{"encoder_arch": "vit", "encoder_norm_position": "pre", "encoder_parallel_block": false, "beta2": 0.98}
Rows from block 1 of the decoder of a small segmentation model, named by matrix and row number. Rows with one number belong to one channel. Each number is 200 + 30 x the weight over its row's rms, rounded and kept within 0 to 999. All counts start at 0. After the name is the row's rms in percent of the matrix's.
Before each channel's rows are labels from the 100 images, of 14976, where the channel reaches its highest value: "top examples" is what is common among them. Only what is clearly more common there than usual is listed. The data: simulated stained blood smears.
# convs0: first 3x3 conv (decoder.mid.1.convs.0.weight, 128x128x3x3, each kernel summed), inputs 0-63
# convs1: second 3x3 conv (decoder.mid.1.convs.1.weight, 128x128x3x3, transposed, each kernel summed), outputs 0-63

top examples: platelets; crescents
convs0.119,078,194,193,205,181,195,197,180,144,262,153,200,153,202,262,186,202,216,214,151,171,193,200,202,216,190,221,185,248,193,213,206,214,261,211,194,202,223,215,172,166,158,170,198,167,215,143,216,213,210,210,214,208,164,214,179,195,265,241,202,210,191,160,184,162
convs1.119,092,193,237,179,193,206,207,161,180,229,184,233,196,185,205,143,216,227,250,157,218,216,166,186,209,246,232,169,204,151,194,252,216,232,215,222,215,181,190,219,195,180,181,201,161,170,129,200,215,188,234,146,261,171,236,220,203,228,238,158,182,215,156,187,202

top examples: crowded
convs0.56,077,270,149,198,151,189,218,255,219,225,213,232,186,204,148,214,199,196,233,124,189,165,170,164,189,186,201,190,173,228,280,238,176,154,237,156,205,152,214,233,220,175,197,175,166,211,243,252,174,163,235,209,193,216,179,189,169,168,209,236,187,176,229,214,162
convs1.56,105,262,203,187,171,195,231,233,201,248,215,214,191,206,192,178,182,220,214,154,205,167,174,204,208,205,142,185,199,219,172,255,171,139,201,211,256,198,180,200,244,153,215,211,173,181,245,180,199,99,220,179,174,203,181,186,186,143,200,210,184,177,187,229,196

top examples: crescents
convs0.111,069,160,209,232,179,185,212,208,162,226,234,192,138,240,193,142,169,218,216,173,179,266,175,211,129,173,210,177,180,205,207,194,252,219,201,168,198,203,205,260,200,207,170,129,171,207,167,185,267,251,172,209,165,187,230,196,178,250,175,178,170,192,183,219,209
convs1.111,090,157,187,226,183,200,186,181,204,174,206,195,180,203,168,154,186,238,225,187,215,250,166,205,80,191,228,208,200,195,207,179,206,186,207,178,217,213,214,222,231,232,203,179,201,173,202,162,234,217,214,196,199,193,196,215,147,217,132,186,205,189,181,148,207

top examples: dark grains
convs0.38,335,185,183,163,201,210,197,189,188,166,188,202,185,142,213,169,195,188,150,176,208,202,228,214,171,217,173,190,110,194,214,201,172,154,157,186,147,145,164,179,208,185,197,209,139,191,210,186,179,137,207,144,168,173,235,159,176,214,170,189,152,180,195,155,177
convs1.38,091,190,203,189,196,226,240,208,276,180,213,202,184,217,241,260,194,183,227,214,214,187,179,196,251,177,237,167,208,173,194,194,235,261,209,213,260,261,243,211,171,212,200,164,181,195,243,218,229,196,173,218,171,188,130,182,248,192,190,208,218,250,218,206,250

top examples: crescents
convs0.5,082,222,253,229,184,196,216,179,222,167,194,211,181,215,170,191,163,185,185,238,172,180,158,220,170,206,260,164,230,199,189,207,156,290,164,250,199,188,177,196,177,208,191,177,204,180,165,227,181,254,208,235,212,242,243,213,254,231,186,205,215,201,199,200,188
convs1.5,103,196,253,242,170,198,211,172,146,195,219,189,202,170,203,166,206,215,193,214,210,242,166,221,196,217,244,215,207,228,210,208,230,236,180,189,197,193,170,237,173,215,184,177,214,219,210,309,187,250,212,181,244,210,215,235,269,236,150,185,181,204,229,200,210

top examples: spiky cells
convs0.70,074,182,176,180,191,170,268,188,238,191,196,186,213,176,229,234,173,204,174,189,199,196,199,168,197,203,172,236,166,211,244,199,194,207,221,214,211,187,218,231,214,127,163,196,215,196,181,173,179,197,198,186,164,164,227,195,246,210,197,252,211,195,215,210,168
convs1.70,108,223,170,209,219,196,257,220,225,159,255,217,153,167,217,172,220,190,195,164,169,167,190,132,239,216,203,180,208,265,217,228,221,114,257,183,203,196,230,238,216,125,182,235,191,208,196,165,215,232,226,196,222,198,218,209,259,207,240,159,225,193,177,208,223

top examples: two lobes with orange grains
convs0.73,099,179,165,218,189,224,177,192,185,180,185,188,172,195,236,202,164,169,160,177,162,254,123,162,177,219,157,210,241,204,212,180,193,191,187,193,185,187,179,220,151,176,214,198,200,203,218,184,180,212,162,175,198,229,183,241,184,191,202,154,202,181,198,175,193
convs1.73,086,207,157,232,235,229,257,211,228,190,203,222,235,196,207,239,253,189,191,194,219,192,213,203,240,207,269,237,198,177,208,136,235,216,254,233,229,256,225,212,175,191,187,254,224,180,210,234,212,189,156,237,213,181,146,198,227,109,237,211,190,195,167,249,187

top examples: crowded
convs0.32,088,230,193,177,151,196,155,218,204,165,230,222,113,211,246,194,197,198,208,235,181,206,208,160,250,213,199,267,200,269,240,188,143,201,229,162,206,238,132,138,203,204,208,210,145,165,230,244,251,184,195,237,229,171,211,218,191,168,226,176,196,147,159,180,199
convs1.32,098,268,197,142,154,209,208,214,196,157,178,225,172,163,279,185,206,212,227,212,227,193,195,171,189,186,167,179,203,211,268,215,154,147,207,177,243,193,192,170,184,171,174,201,165,130,153,218,236,161,223,238,183,208,221,193,193,152,212,176,217,150,184,191,146

top examples: crowded
convs0.19,082,172,185,177,191,181,217,189,255,146,143,212,161,210,144,262,237,193,193,134,226,198,228,200,152,167,199,191,183,165,204,193,236,214,191,124,236,204,160,208,224,199,166,196,181,230,202,267,196,174,229,202,225,206,202,227,213,198,216,207,220,194,213,173,162
convs1.19,117,203,179,175,184,190,175,232,234,163,153,207,169,201,215,210,257,217,185,176,241,224,227,164,147,206,160,178,197,175,215,221,206,190,172,135,201,184,175,196,188,206,217,243,168,238,200,261,233,214,271,194,216,244,260,218,222,196,177,193,250,182,192,196,120

top examples: platelets; crescents
convs0.115,072,226,174,154,195,194,186,193,283,208,192,203,211,195,175,251,224,199,232,283,195,230,213,210,189,216,219,190,231,217,189,210,191,201,214,198,227,206,154,223,205,210,193,119,198,201,168,148,166,178,227,220,252,225,180,203,220,208,200,265,156,203,225,156,168
convs1.115,096,204,206,139,187,202,167,216,237,190,224,173,221,162,211,185,236,222,244,234,213,220,185,191,166,200,206,198,204,207,207,226,168,190,172,178,207,171,138,199,174,163,199,180,177,203,190,195,194,223,255,169,261,231,293,203,170,209,149,248,222,213,243,199,201

top examples: target cells
convs0.88,082,195,244,181,210,217,167,244,238,271,211,196,231,153,172,202,198,152,177,181,180,234,189,197,184,242,232,140,192,158,216,223,185,210,203,177,241,176,238,209,212,233,220,209,193,209,203,192,171,205,216,188,180,263,232,232,233,129,168,224,162,202,184,209,147
convs1.88,109,224,244,170,180,198,188,202,258,228,161,215,206,191,209,224,231,194,167,185,160,208,221,147,149,200,175,180,188,192,276,239,190,209,187,149,214,173,212,156,221,227,241,212,204,209,198,166,169,216,202,192,184,206,218,211,259,160,185,216,197,171,220,195,146

top examples: platelets
convs0.67,078,189,213,208,195,181,231,159,234,218,164,178,165,248,256,217,210,199,222,221,200,244,168,188,231,221,180,214,138,165,161,150,231,191,221,207,195,210,161,185,218,184,150,208,196,260,194,218,158,172,199,161,225,215,199,164,200,222,139,176,206,236,198,205,200
convs1.67,092,165,192,183,138,212,239,153,211,200,174,192,133,192,270,189,174,209,219,220,210,247,173,180,153,212,196,199,210,177,137,208,248,191,269,200,186,176,178,157,210,239,210,176,210,255,223,251,199,195,211,219,174,221,196,196,197,183,130,169,156,224,266,198,197

top examples: platelets; crowded
convs0.68,078,259,205,199,240,207,211,284,195,238,163,263,225,126,239,185,202,207,177,261,198,202,176,187,209,205,218,169,221,159,236,229,155,150,207,169,190,208,242,239,211,230,241,165,233,204,209,152,212,183,206,176,241,204,176,209,227,160,220,248,214,169,149,133,193
convs1.68,093,216,181,214,227,200,238,241,210,253,150,246,256,137,238,196,234,202,192,181,176,164,257,121,217,154,161,165,199,191,236,205,130,195,203,137,227,168,229,233,207,235,223,195,240,171,206,157,179,214,182,199,240,153,178,193,229,207,178,215,242,169,196,148,180

top examples: target cells; discs
convs0.58,089,238,233,224,229,183,176,182,266,172,209,215,143,170,184,212,236,222,170,242,150,189,206,223,187,232,164,212,198,194,199,213,195,224,210,157,188,184,187,175,204,192,207,189,230,270,236,271,237,242,212,233,257,202,198,223,182,194,140,216,221,190,244,176,195
convs1.58,109,179,208,205,249,212,139,183,228,201,230,218,212,164,237,179,225,224,154,214,149,222,200,207,169,216,156,242,206,187,203,210,200,186,244,197,181,215,192,130,211,237,247,202,217,269,230,286,238,214,209,267,219,191,236,190,231,150,151,233,213,168,219,198,204

top examples: crowded
convs0.27,084,175,244,188,254,204,199,219,222,235,181,205,160,201,287,243,208,228,214,236,190,147,185,280,205,252,171,166,224,183,193,182,171,210,191,133,169,221,212,199,209,175,165,230,189,191,217,206,211,147,182,162,216,170,227,187,162,143,203,205,220,213,204,199,196
convs1.27,103,190,180,221,209,194,201,215,218,166,159,222,194,186,223,205,166,222,216,225,210,177,182,235,215,225,170,164,207,240,279,200,155,193,218,151,200,195,172,175,251,180,228,235,210,180,264,188,213,204,181,208,177,210,247,203,176,191,237,200,192,165,218,221,176

top examples: platelets; crowded
convs0.22,079,224,153,174,202,190,198,171,239,172,176,171,194,192,237,195,147,198,227,178,204,233,226,232,251,203,211,227,207,241,184,267,188,196,192,218,168,220,150,185,198,239,163,190,154,200,178,275,211,218,189,227,178,123,155,209,180,203,147,228,165,203,196,218,129
convs1.22,102,207,164,174,183,193,191,201,216,195,150,170,220,184,226,153,196,226,246,164,221,237,157,221,235,249,221,187,201,252,201,295,182,170,191,216,192,217,148,195,215,207,147,208,216,146,171,304,217,234,217,187,189,164,223,210,142,181,161,171,203,246,212,200,198

top examples: dark grains
convs0.101,091,220,190,238,183,200,207,206,229,174,202,179,186,216,167,167,193,243,196,212,181,175,245,206,198,212,185,193,176,210,249,204,185,219,196,146,232,192,143,153,189,173,147,203,193,192,199,155,177,214,232,168,203,140,230,203,187,216,183,208,220,191,278,192,206
convs1.101,125,210,227,210,221,174,175,243,189,210,194,216,192,203,218,242,175,170,205,197,191,203,156,218,203,224,221,225,201,212,208,210,259,228,229,267,174,236,209,200,143,215,222,179,226,225,209,226,248,199,123,251,179,207,170,173,230,168,251,237,167,243,167,235,216

top examples: spiky cells
convs0.78,085,158,192,210,156,192,192,254,190,228,197,152,157,226,207,179,207,199,205,114,152,210,135,192,224,164,185,178,175,222,291,254,218,170,154,209,159,178,200,149,194,179,194,200,209,140,185,211,191,181,218,204,201,193,209,170,224,213,279,153,221,219,173,207,197
convs1.78,114,204,169,201,186,194,263,249,222,186,166,174,157,181,218,199,215,182,194,150,196,189,175,212,207,205,199,156,199,202,273,271,180,118,177,214,180,149,241,177,186,174,176,180,211,136,182,214,194,175,203,212,222,224,237,210,243,267,230,172,159,210,139,201,156

top examples: platelets; spiky cells
convs0.85,085,201,212,255,193,182,235,159,198,248,263,228,215,234,195,180,211,212,191,130,120,181,171,190,150,201,240,214,165,156,248,200,230,238,155,204,230,215,215,223,157,199,188,178,187,178,146,193,151,236,214,225,219,215,236,202,198,193,248,235,184,188,144,196,206
convs1.85,098,199,166,228,244,191,204,192,208,184,253,209,216,233,204,174,165,205,186,155,147,143,186,173,104,189,265,204,202,194,268,184,223,186,167,245,222,203,227,175,169,225,178,178,227,187,192,169,172,282,183,176,204,171,232,226,223,195,199,178,205,200,114,165,172

top examples: crescents
convs0.107,076,180,192,260,214,197,179,203,234,155,196,162,197,174,189,158,141,174,185,221,244,216,170,162,241,237,234,205,203,239,145,177,164,168,168,229,190,189,172,208,160,170,210,110,189,165,198,202,245,210,206,238,208,206,205,173,179,161,206,140,178,234,189,233,221
convs1.107,103,218,149,238,176,205,226,202,196,136,195,150,190,178,191,134,201,205,197,262,226,167,195,129,201,192,270,191,200,199,212,162,152,164,147,185,217,189,178,209,162,177,185,211,198,198,212,236,165,202,201,195,220,215,222,203,171,210,157,172,220,223,221,193,203

top examples: two lobes with orange grains
convs0.110,109,191,184,221,218,216,172,169,212,166,176,212,205,198,205,152,147,166,191,213,193,243,172,187,161,209,176,215,192,194,216,201,193,176,174,168,137,170,165,170,204,183,176,154,190,230,198,177,190,179,181,176,206,221,239,235,153,206,210,175,155,147,133,173,202
convs1.110,102,183,178,222,236,196,219,186,259,176,217,217,244,191,192,209,222,194,209,172,199,238,157,266,212,239,237,208,199,182,239,178,237,231,257,260,185,250,193,204,144,209,214,197,229,177,204,233,226,193,135,257,197,186,149,179,239,171,214,208,192,241,148,247,217

top examples: discs
convs0.59,077,165,162,219,170,194,203,210,154,170,202,162,197,268,163,204,178,225,196,198,213,166,238,172,221,180,213,128,157,183,194,145,212,194,179,191,147,152,170,184,200,162,234,202,231,225,219,147,153,197,170,257,204,233,273,196,198,216,219,214,163,189,182,212,209
convs1.59,090,181,214,238,202,192,186,210,200,148,233,145,155,237,190,188,203,155,148,227,192,174,193,213,203,204,200,184,198,153,188,114,236,162,193,172,187,153,216,220,159,153,263,148,202,192,249,169,154,173,171,221,218,217,218,220,264,180,196,215,201,219,150,217,198

top examples: crescents
convs0.124,076,150,204,233,186,152,270,203,244,199,187,186,262,181,182,228,231,206,273,190,209,172,205,137,226,183,187,198,191,202,188,165,193,149,214,199,196,199,211,228,194,150,187,205,224,154,198,170,214,197,179,158,192,173,183,171,196,197,220,195,224,197,219,227,195
convs1.124,089,195,180,188,214,192,265,214,228,210,224,253,225,186,233,215,173,194,208,197,207,198,207,154,215,243,228,216,197,195,235,195,218,201,219,285,175,224,163,199,149,145,160,245,253,213,224,222,214,191,138,212,217,177,175,200,245,182,231,227,197,227,221,235,231

top examples: dark grains
convs0.100,193,180,210,179,179,233,205,170,192,193,171,189,231,138,231,150,193,212,163,170,220,200,234,219,202,234,165,199,133,182,235,224,183,169,165,186,137,159,163,173,168,178,181,201,161,224,181,201,194,169,207,135,183,169,277,215,193,235,173,202,134,183,207,174,211
convs1.100,092,192,226,190,257,201,198,213,215,238,189,195,184,205,180,230,186,168,215,181,207,201,192,203,204,207,236,228,217,178,205,147,212,251,226,239,176,246,224,227,177,163,268,174,199,194,254,246,257,200,169,258,208,196,165,196,226,129,222,186,155,262,179,222,240

top examples: two lobes with orange grains
convs0.112,091,212,203,215,159,223,167,213,163,178,171,162,140,186,191,192,147,158,169,171,206,268,147,218,179,210,181,212,241,228,213,190,207,203,187,212,184,189,197,252,187,211,210,191,155,216,190,191,213,187,239,193,196,218,248,257,175,171,201,192,206,183,141,225,178
convs1.112,099,201,191,242,163,229,203,229,213,150,130,158,139,205,155,243,216,185,205,177,236,194,237,181,186,150,182,234,197,228,157,171,208,175,242,195,220,209,171,278,227,207,210,196,221,210,186,190,201,162,175,166,168,204,186,180,208,155,179,178,191,213,185,232,181

top examples: two lobes with orange grains
convs0.48,081,152,227,189,147,176,218,221,137,186,182,206,148,218,196,224,158,193,222,224,228,166,216,212,225,173,207,285,166,264,232,141,225,147,197,179,237,210,152,171,208,169,197,168,188,170,223,204,231,227,208,112,202,187,176,219,185,212,229,198,189,219,221,167,195
convs1.48,085,213,164,190,153,198,205,236,148,195,211,231,161,214,236,238,154,212,188,217,188,169,137,252,227,176,225,244,196,179,176,177,257,181,220,229,223,247,158,182,137,203,194,210,194,165,228,220,222,208,126,142,143,177,205,223,186,168,240,243,164,244,248,216,187

top examples: two lobes with orange grains
convs0.66,076,171,234,232,165,159,190,248,162,149,208,192,242,253,183,193,180,206,144,235,189,231,161,231,212,205,166,160,168,215,231,218,195,160,184,160,209,164,225,161,252,216,156,195,175,224,207,154,221,210,229,150,176,214,220,210,220,197,202,201,210,201,123,226,143
convs1.66,077,205,194,186,205,198,193,222,210,191,158,198,194,202,189,169,142,216,168,149,192,189,216,228,199,208,167,196,200,274,192,235,250,163,193,202,207,150,181,149,230,256,199,208,222,244,195,215,230,175,168,248,206,215,168,220,237,166,207,187,155,191,182,271,205

top examples: crowded; spiky cells
convs0.26,083,217,199,173,233,184,214,251,176,160,211,180,190,223,197,235,194,203,162,201,262,211,190,184,211,171,178,213,197,203,241,182,223,177,208,208,135,238,211,173,182,215,196,194,206,147,185,228,155,227,159,157,256,207,246,203,190,198,211,207,211,209,206,131,214
convs1.26,105,224,199,167,217,200,226,223,165,136,215,195,216,188,171,209,142,231,187,180,229,214,187,154,212,164,212,193,196,224,239,196,193,202,204,178,160,166,220,177,194,230,217,224,224,192,152,257,167,208,172,197,195,152,253,224,185,243,225,160,209,183,210,177,197

top examples: platelets; crowded
convs0.103,077,207,246,227,200,201,148,189,149,234,178,169,227,199,113,158,203,185,213,232,208,227,176,221,158,212,190,192,200,205,192,153,215,238,230,221,211,153,254,225,186,216,192,166,207,231,148,151,200,233,193,205,200,227,200,170,160,212,230,165,233,207,225,162,263
convs1.103,093,223,251,223,199,194,149,170,157,184,217,197,205,173,141,182,216,212,198,207,234,172,204,226,187,192,198,220,200,191,180,182,182,240,183,177,212,196,230,198,243,238,193,181,183,206,245,122,147,210,189,125,166,164,190,213,175,232,207,199,195,191,233,140,236

top examples: platelets; crowded; crescents
convs0.3,087,150,208,173,237,201,178,172,246,195,255,216,194,256,172,172,246,184,158,218,230,217,196,176,144,198,228,180,211,178,193,141,206,183,176,179,200,204,134,178,182,217,218,233,193,209,206,169,230,207,170,209,198,231,220,208,213,143,218,187,153,169,181,220,199
convs1.3,114,181,238,190,203,193,173,144,262,167,206,225,212,231,226,186,248,191,181,208,202,174,210,179,119,179,228,145,206,144,233,145,231,144,155,186,209,189,171,196,159,199,210,236,180,204,176,93,216,219,220,189,191,214,235,216,210,179,250,211,187,133,199,214,187

top examples: spiky cells
convs0.65,080,178,183,227,230,200,206,183,179,254,177,176,176,221,220,188,196,190,223,139,142,123,192,187,211,223,216,222,185,201,156,228,212,217,205,198,192,204,258,199,186,212,184,195,223,215,205,122,233,204,222,140,161,230,238,207,229,210,210,238,228,184,138,266,155
convs1.65,104,185,192,233,220,186,245,205,228,219,188,188,157,232,168,159,189,190,188,188,137,158,224,169,199,242,228,162,201,234,231,209,234,215,155,210,199,186,219,163,240,191,183,191,211,173,205,150,193,226,253,187,190,230,220,187,219,179,170,165,222,151,146,209,135

top examples: platelets; spiky cells
convs0.0,078,256,162,196,275,184,198,213,213,154,227,190,168,204,205,185,164,188,184,231,233,161,150,166,178,235,187,255,200,180,167,218,163,165,244,171,161,177,193,183,230,251,216,171,227,213,210,197,221,248,178,167,217,218,192,195,168,179,203,240,169,195,188,134,234
convs1.0,091,178,153,150,231,199,206,260,187,193,201,182,206,215,174,194,146,229,172,212,173,136,192,205,156,259,153,207,195,180,171,225,185,172,235,207,215,161,236,178,209,244,230,203,201,210,216,179,174,225,163,210,196,244,208,189,171,167,211,233,105,198,228,155,178

top examples: crowded
convs0.50,084,193,211,214,183,213,169,269,181,198,227,213,212,191,219,151,196,196,192,218,213,137,264,204,206,151,168,179,174,270,178,224,144,196,175,211,153,233,192,199,217,193,182,240,231,164,188,154,249,205,167,169,186,196,213,232,221,236,165,188,181,157,171,186,233
convs1.50,098,244,219,231,206,207,209,229,178,189,228,216,245,158,168,178,153,227,238,206,198,157,195,146,221,175,169,174,194,228,185,234,200,206,178,217,198,177,200,191,229,216,212,250,248,120,156,161,205,191,179,181,197,138,172,196,224,259,187,168,179,124,197,205,194

top examples: round nucleus; dark grains
convs0.11,108,160,145,230,195,189,220,194,159,197,214,187,196,169,181,217,215,244,211,196,194,211,198,185,189,196,204,180,199,163,230,201,154,187,172,197,227,192,236,184,209,214,118,182,158,182,141,184,196,192,138,186,196,127,210,196,163,187,181,192,207,203,223,161,178
convs1.11,128,205,205,184,236,173,175,251,198,208,214,220,196,229,224,226,176,180,196,192,206,212,170,215,208,213,245,220,201,205,207,211,238,246,223,269,161,257,215,224,146,199,217,187,222,203,196,253,223,217,146,242,202,216,148,180,237,162,230,227,174,263,153,245,212